Weights of a small image classifier: patch size [2, 2].
Rows from block 2 of a small image classifier, named by matrix and row number. Rows with one number belong to one neuron. Each number is 50 + 10 x the weight over its row's rms, rounded and kept within 0 to 99. All counts start at 0.
Before each neuron's rows are labels from the 100 images, of 14976, where the neuron reaches its largest size: "peak on" is the class under the peak. Only what is clearly more common there than usual is listed. The data: drawn branching plants.
# u: gMLP up (value half) (model.blocks.2.mixer.u.weight, 512x512), inputs 0-73
# v: gMLP up (gate half) (model.blocks.2.mixer.v.weight, 512x512), inputs 0-73
# out: gMLP down (model.blocks.2.mixer.out.weight, 512x512, transposed), outputs 0-73

peak on: wood
u.57:50 47 54 62 65 45 46 55 48 64 51 32 53 58 28 45 57 44 58 37 56 52 77 51 51 29 68 48 40 43 39 63 41 49 43 43 60 57 54 47 57 63 59 54 45 47 48 49 38 32 54 44 52 48 42 53 36 64 59 55 51 53 40 44 49 43 63 55 49 60 37 43 65 46
v.57:40 58 40 52 49 44 57 44 50 49 65 42 46 47 30 57 55 26 49 55 63 48 52 34 37 44 56 63 47 50 68 44 35 47 63 54 51 42 50 37 49 54 53 50 55 41 57 53 24 56 35 45 48 40 60 49 59 58 59 69 45 45 39 45 42 40 52 56 48 37 52 63 49 60
out.57:41 47 57 32 39 56 51 51 59 61 42 68 47 56 74 39 48 65 46 72 28 55 53 35 57 53 46 68 63 46 56 34 50 65 44 54 30 41 59 65 52 46 47 51 42 27 52 53 45 75 64 47 40 71 49 39 44 43 56 48 58 49 51 64 40 40 47 51 48 47 58 68 42 64

peak on: ground
u.201:56 50 52 64 34 52 46 51 61 48 44 38 44 44 51 43 35 45 58 60 57 40 27 48 59 45 39 36 56 39 53 36 56 48 49 47 54 39 33 42 39 67 45 51 47 53 62 51 61 51 42 42 50 55 41 55 50 53 27 64 68 51 55 47 52 49 62 53 23 47 55 54 60 49
v.201:53 55 70 42 53 40 58 50 45 51 58 45 48 50 55 30 54 58 48 50 29 56 48 60 46 30 42 54 46 50 39 59 54 58 44 50 54 32 37 40 52 54 43 48 50 43 36 47 59 39 34 43 69 68 68 44 50 47 59 46 61 48 59 49 57 32 49 56 59 67 55 35 67 45
out.201:46 69 55 52 45 47 36 59 27 62 42 59 42 39 56 57 64 43 42 35 52 47 49 50 46 27 49 45 59 53 52 40 47 56 32 55 66 38 42 35 69 51 37 41 60 61 55 61 51 60 61 49 67 43 56 56 38 34 55 55 30 54 56 41 50 50 62 42 72 54 61 45 35 85

peak on: wood
u.152:34 56 48 59 66 53 46 49 27 51 41 55 57 57 32 62 50 38 57 71 68 58 49 48 54 33 57 67 47 50 40 66 53 58 62 59 33 53 58 59 41 59 46 49 43 51 43 50 43 47 48 53 49 50 52 46 55 54 55 52 63 49 54 48 57 44 58 38 66 53 53 36 39 57
v.152:50 48 49 46 58 50 43 31 31 30 57 41 47 69 51 63 57 68 48 54 62 44 53 53 63 43 34 65 53 57 60 52 63 54 44 47 52 51 44 53 39 51 53 44 56 41 44 58 66 55 47 39 39 31 60 50 40 52 52 64 32 44 33 53 51 58 51 57 52 39 54 53 38 37
out.152:41 60 45 33 59 68 63 53 60 52 44 51 21 52 58 63 58 68 55 53 49 43 52 42 29 51 38 42 41 55 42 49 49 53 51 39 64 41 39 46 41 51 39 52 46 52 80 37 53 46 43 48 35 40 49 49 44 61 41 61 53 54 48 58 46 53 50 34 51 47 53 67 63 58

peak on: foliage
u.338:38 42 34 53 58 62 47 38 37 34 45 62 45 55 38 70 44 45 66 56 71 35 42 53 34 34 34 58 47 54 57 53 56 50 63 57 54 71 44 43 60 57 33 46 36 48 43 64 73 45 56 48 49 29 68 46 35 58 41 47 64 69 49 58 28 47 62 55 52 27 71 44 45 51
v.338:55 39 51 50 61 46 27 58 68 48 39 59 47 51 70 29 56 43 57 45 42 55 41 57 38 30 63 49 59 63 48 68 63 54 59 34 53 58 56 55 51 47 55 45 64 48 49 56 46 35 35 64 53 44 49 71 59 56 42 36 56 60 64 45 52 59 50 46 46 67 62 47 54 41
out.338:43 58 43 56 61 52 46 40 32 47 58 51 54 75 61 68 41 46 53 48 57 57 47 57 23 40 51 49 40 53 38 55 33 59 51 60 52 42 41 56 36 64 39 68 72 41 40 38 73 65 50 58 47 55 46 61 47 47 34 56 40 67 56 44 52 53 60 54 41 57 49 36 51 42

peak on: wood
u.316:56 50 43 46 50 43 41 59 51 53 59 59 50 55 47 61 48 26 55 47 52 50 59 53 33 49 56 59 54 26 40 48 55 58 45 59 41 42 42 58 43 43 50 47 60 45 29 44 57 69 58 41 54 44 71 68 53 52 57 60 36 26 53 42 60 71 46 50 70 36 64 54 65 59
v.316:28 54 53 41 45 32 33 65 54 50 47 51 35 51 30 52 38 58 35 55 71 37 57 45 36 36 52 47 58 50 47 44 65 57 43 58 32 64 69 71 52 53 47 46 49 52 74 51 58 47 44 63 47 51 52 51 54 47 36 43 37 48 43 44 61 59 35 37 29 36 46 68 66 31
out.316:65 50 61 42 52 37 28 55 54 44 60 52 49 45 87 53 49 52 59 40 70 40 42 32 60 57 57 57 49 61 47 49 63 64 49 36 54 44 39 48 46 54 55 38 45 58 47 58 55 48 44 43 59 41 47 54 45 51 52 52 58 58 58 64 57 27 34 57 40 37 57 42 42 50

peak on: ground
u.87:50 31 55 53 31 40 46 43 55 51 48 40 40 54 48 44 42 36 46 49 49 36 52 37 61 43 69 61 57 42 50 62 52 48 48 53 49 64 43 50 53 40 30 51 45 47 58 53 51 50 46 48 57 47 52 44 45 51 44 63 56 43 53 55 57 37 49 50 56 46 55 50 42 52
v.87:50 51 57 31 53 47 56 43 26 49 51 53 44 59 57 55 45 45 52 43 47 62 46 33 58 33 39 40 46 57 60 51 27 53 49 42 56 44 60 62 51 29 53 48 46 57 65 55 50 34 58 57 44 34 57 53 36 58 49 64 40 48 47 50 68 56 44 49 56 57 46 53 54 54
out.87:55 32 54 53 52 52 49 36 34 38 52 46 68 53 30 55 54 32 47 60 45 51 42 36 45 41 39 57 48 64 71 35 53 57 40 41 66 41 47 48 45 54 49 47 57 32 52 76 72 40 55 63 47 59 38 55 57 51 51 53 55 40 57 67 32 56 48 37 50 44 64 55 48 50

peak on: wood
u.108:43 49 39 39 52 50 40 50 48 59 37 35 39 60 41 41 62 56 72 33 35 59 71 62 45 57 34 40 38 50 55 50 36 27 60 40 58 42 52 47 56 63 32 35 66 55 54 42 52 35 51 57 63 38 46 47 49 45 55 63 65 57 55 58 45 41 37 40 47 57 33 49 41 65
v.108:60 64 37 71 49 48 44 42 67 65 64 62 46 69 43 39 68 56 64 53 60 52 56 53 53 51 62 50 43 52 61 49 38 51 34 40 45 33 41 50 42 29 48 63 39 58 62 53 43 34 42 54 51 36 32 59 67 64 56 50 60 51 41 41 55 51 42 53 42 57 52 63 57 64
out.108:48 59 47 46 41 45 62 59 55 50 45 62 47 41 56 43 54 64 41 54 50 55 40 42 58 56 55 30 59 38 45 46 61 37 47 52 41 35 61 48 62 36 64 58 51 51 39 65 53 31 44 45 51 36 60 58 57 45 58 49 39 62 40 59 54 64 60 50 50 42 54 40 65 51

peak on: ground
u.52:40 52 52 42 81 52 64 62 40 44 52 51 43 56 60 51 36 43 52 48 44 52 43 43 45 51 44 46 50 46 51 45 53 50 55 46 43 35 40 39 52 46 69 63 52 50 46 57 38 35 71 62 54 44 45 37 43 49 54 38 55 57 60 42 46 44 54 47 42 63 57 47 55 57
v.52:50 57 51 56 51 21 55 62 45 53 32 41 61 64 66 47 62 18 66 49 41 41 66 29 52 63 49 72 58 45 46 53 55 39 62 52 32 62 65 68 49 66 59 48 61 51 68 57 43 65 51 64 39 31 47 58 55 42 34 63 44 51 26 55 42 47 31 50 39 62 56 77 43 63
out.52:47 33 44 54 58 69 51 59 61 51 57 51 60 53 45 57 57 42 70 42 37 47 51 49 49 33 48 61 51 75 43 67 40 34 37 51 81 33 53 51 44 58 50 48 45 47 50 53 46 38 70 78 47 52 47 45 42 51 53 53 70 54 57 62 43 32 57 49 43 42 53 50 43 46

peak on: wood
u.158:53 73 55 49 40 44 40 49 22 41 42 57 47 35 59 56 55 39 47 50 46 53 54 33 43 66 53 56 63 53 62 41 57 48 43 18 46 57 44 62 48 73 46 49 50 59 45 48 46 65 32 60 54 53 58 62 44 56 67 61 41 48 42 37 51 52 38 45 55 50 58 30 48 54
v.158:60 43 44 68 56 45 54 43 45 52 52 56 60 31 36 52 59 61 37 54 51 44 65 42 60 74 70 57 63 41 50 56 59 41 48 52 34 47 52 52 24 63 51 50 50 44 72 56 43 69 62 53 51 61 70 42 61 64 57 41 54 37 63 45 61 63 53 48 36 35 49 37 53 51
out.158:28 63 58 57 70 66 51 37 55 44 46 48 23 54 46 53 22 48 38 51 50 31 50 76 45 58 62 27 54 41 30 57 46 52 52 64 43 44 44 52 47 41 56 62 65 45 58 56 62 48 57 53 58 39 48 47 59 40 56 56 53 59 61 36 38 38 53 50 37 52 46 41 37 46

peak on: ground
u.268:22 55 43 39 42 46 39 56 44 65 52 61 54 66 57 54 39 38 56 55 46 58 38 46 67 52 47 56 40 38 40 50 54 70 50 52 46 44 42 47 37 50 47 62 76 43 45 36 55 36 62 49 62 44 51 67 51 55 56 50 47 45 44 53 63 39 53 48 59 48 37 54 63 37
v.268:50 32 36 51 37 52 45 45 54 57 57 56 38 50 25 57 42 47 62 46 53 65 48 63 51 49 56 58 44 48 66 53 54 70 47 52 49 41 30 36 56 38 55 41 50 40 42 49 43 48 56 64 70 55 75 67 46 35 39 65 45 51 45 52 55 50 55 30 58 50 33 28 57 64
out.268:52 53 52 47 55 51 62 48 51 41 54 51 40 32 50 46 68 39 51 45 47 49 62 40 41 41 66 51 59 43 59 52 41 46 41 42 42 37 56 56 53 44 56 63 33 51 57 63 57 42 48 41 36 43 51 47 47 37 54 82 32 32 65 62 41 55 56 44 50 41 56 61 32 45

peak on: foliage
u.365:50 55 41 42 33 45 56 41 53 59 69 38 45 61 37 44 64 57 68 47 67 56 30 61 59 48 40 58 45 57 62 47 53 57 40 52 38 63 48 42 46 60 34 46 67 58 52 54 50 62 64 67 47 51 46 51 57 57 58 47 44 64 43 56 44 55 51 59 36 52 62 64 57 59
v.365:58 60 34 28 64 47 44 46 50 59 22 47 54 56 51 34 48 61 36 50 40 52 21 36 65 65 49 51 69 36 39 43 76 44 52 48 56 53 58 57 46 41 52 60 57 58 63 36 39 37 45 57 57 46 43 40 43 42 48 49 45 43 39 43 67 56 48 55 53 50 68 33 47 48
out.365:37 52 58 32 59 45 40 27 67 49 49 62 54 38 67 56 49 58 42 36 30 48 52 54 48 60 81 61 58 41 51 44 56 61 48 53 52 43 42 41 43 57 41 45 50 55 64 46 53 55 43 56 61 29 57 61 55 58 47 38 46 31 54 54 42 48 54 56 55 51 35 61 56 37

peak on: wood
u.89:35 81 48 52 60 72 53 75 39 48 60 61 58 48 56 51 46 43 40 67 40 55 40 65 30 41 51 38 64 38 45 44 61 53 43 59 50 42 41 50 56 48 48 65 50 50 43 38 63 41 62 53 51 56 60 35 56 57 55 54 61 39 36 51 57 44 45 56 35 56 45 39 57 54
v.89:58 62 40 37 58 45 43 55 64 35 54 56 67 54 41 50 50 58 61 58 50 36 55 45 46 60 45 67 61 52 45 66 27 33 61 62 48 70 60 55 34 39 41 52 52 53 60 31 59 53 58 41 57 47 59 35 54 53 48 50 48 70 59 58 40 61 45 53 50 49 38 42 49 39
out.89:55 39 59 53 47 69 54 52 36 71 34 51 54 48 45 50 55 48 51 39 52 55 47 44 34 53 43 50 65 51 41 51 42 24 49 47 53 72 41 53 54 60 53 52 43 72 34 65 47 49 55 51 56 52 45 46 54 36 47 41 61 48 50 56 50 70 51 71 39 50 29 44 57 44

peak on: wood
u.92:56 63 40 57 47 40 42 56 44 52 58 57 60 52 47 61 45 39 68 57 37 53 42 57 37 29 43 45 64 49 51 52 64 50 78 56 44 66 55 68 61 34 55 40 48 60 47 65 43 53 45 57 68 64 54 36 73 68 33 38 48 54 32 50 59 49 41 48 45 60 36 59 36 59
v.92:58 59 69 52 57 61 59 45 38 61 37 51 67 53 66 56 49 61 61 44 59 50 52 60 52 44 45 45 38 49 53 41 35 52 54 40 45 41 43 46 38 62 32 57 36 50 47 57 58 50 49 51 60 58 48 49 49 59 54 47 61 52 50 59 43 46 54 44 49 45 43 53 65 48
out.92:56 50 45 50 46 58 42 58 46 49 46 50 65 69 55 51 50 60 26 39 64 64 50 43 54 68 59 56 61 45 30 30 47 58 59 47 40 47 59 49 48 53 46 50 44 58 55 35 69 55 43 68 44 45 22 58 50 41 51 55 43 54 45 40 43 54 42 46 44 60 67 68 72 48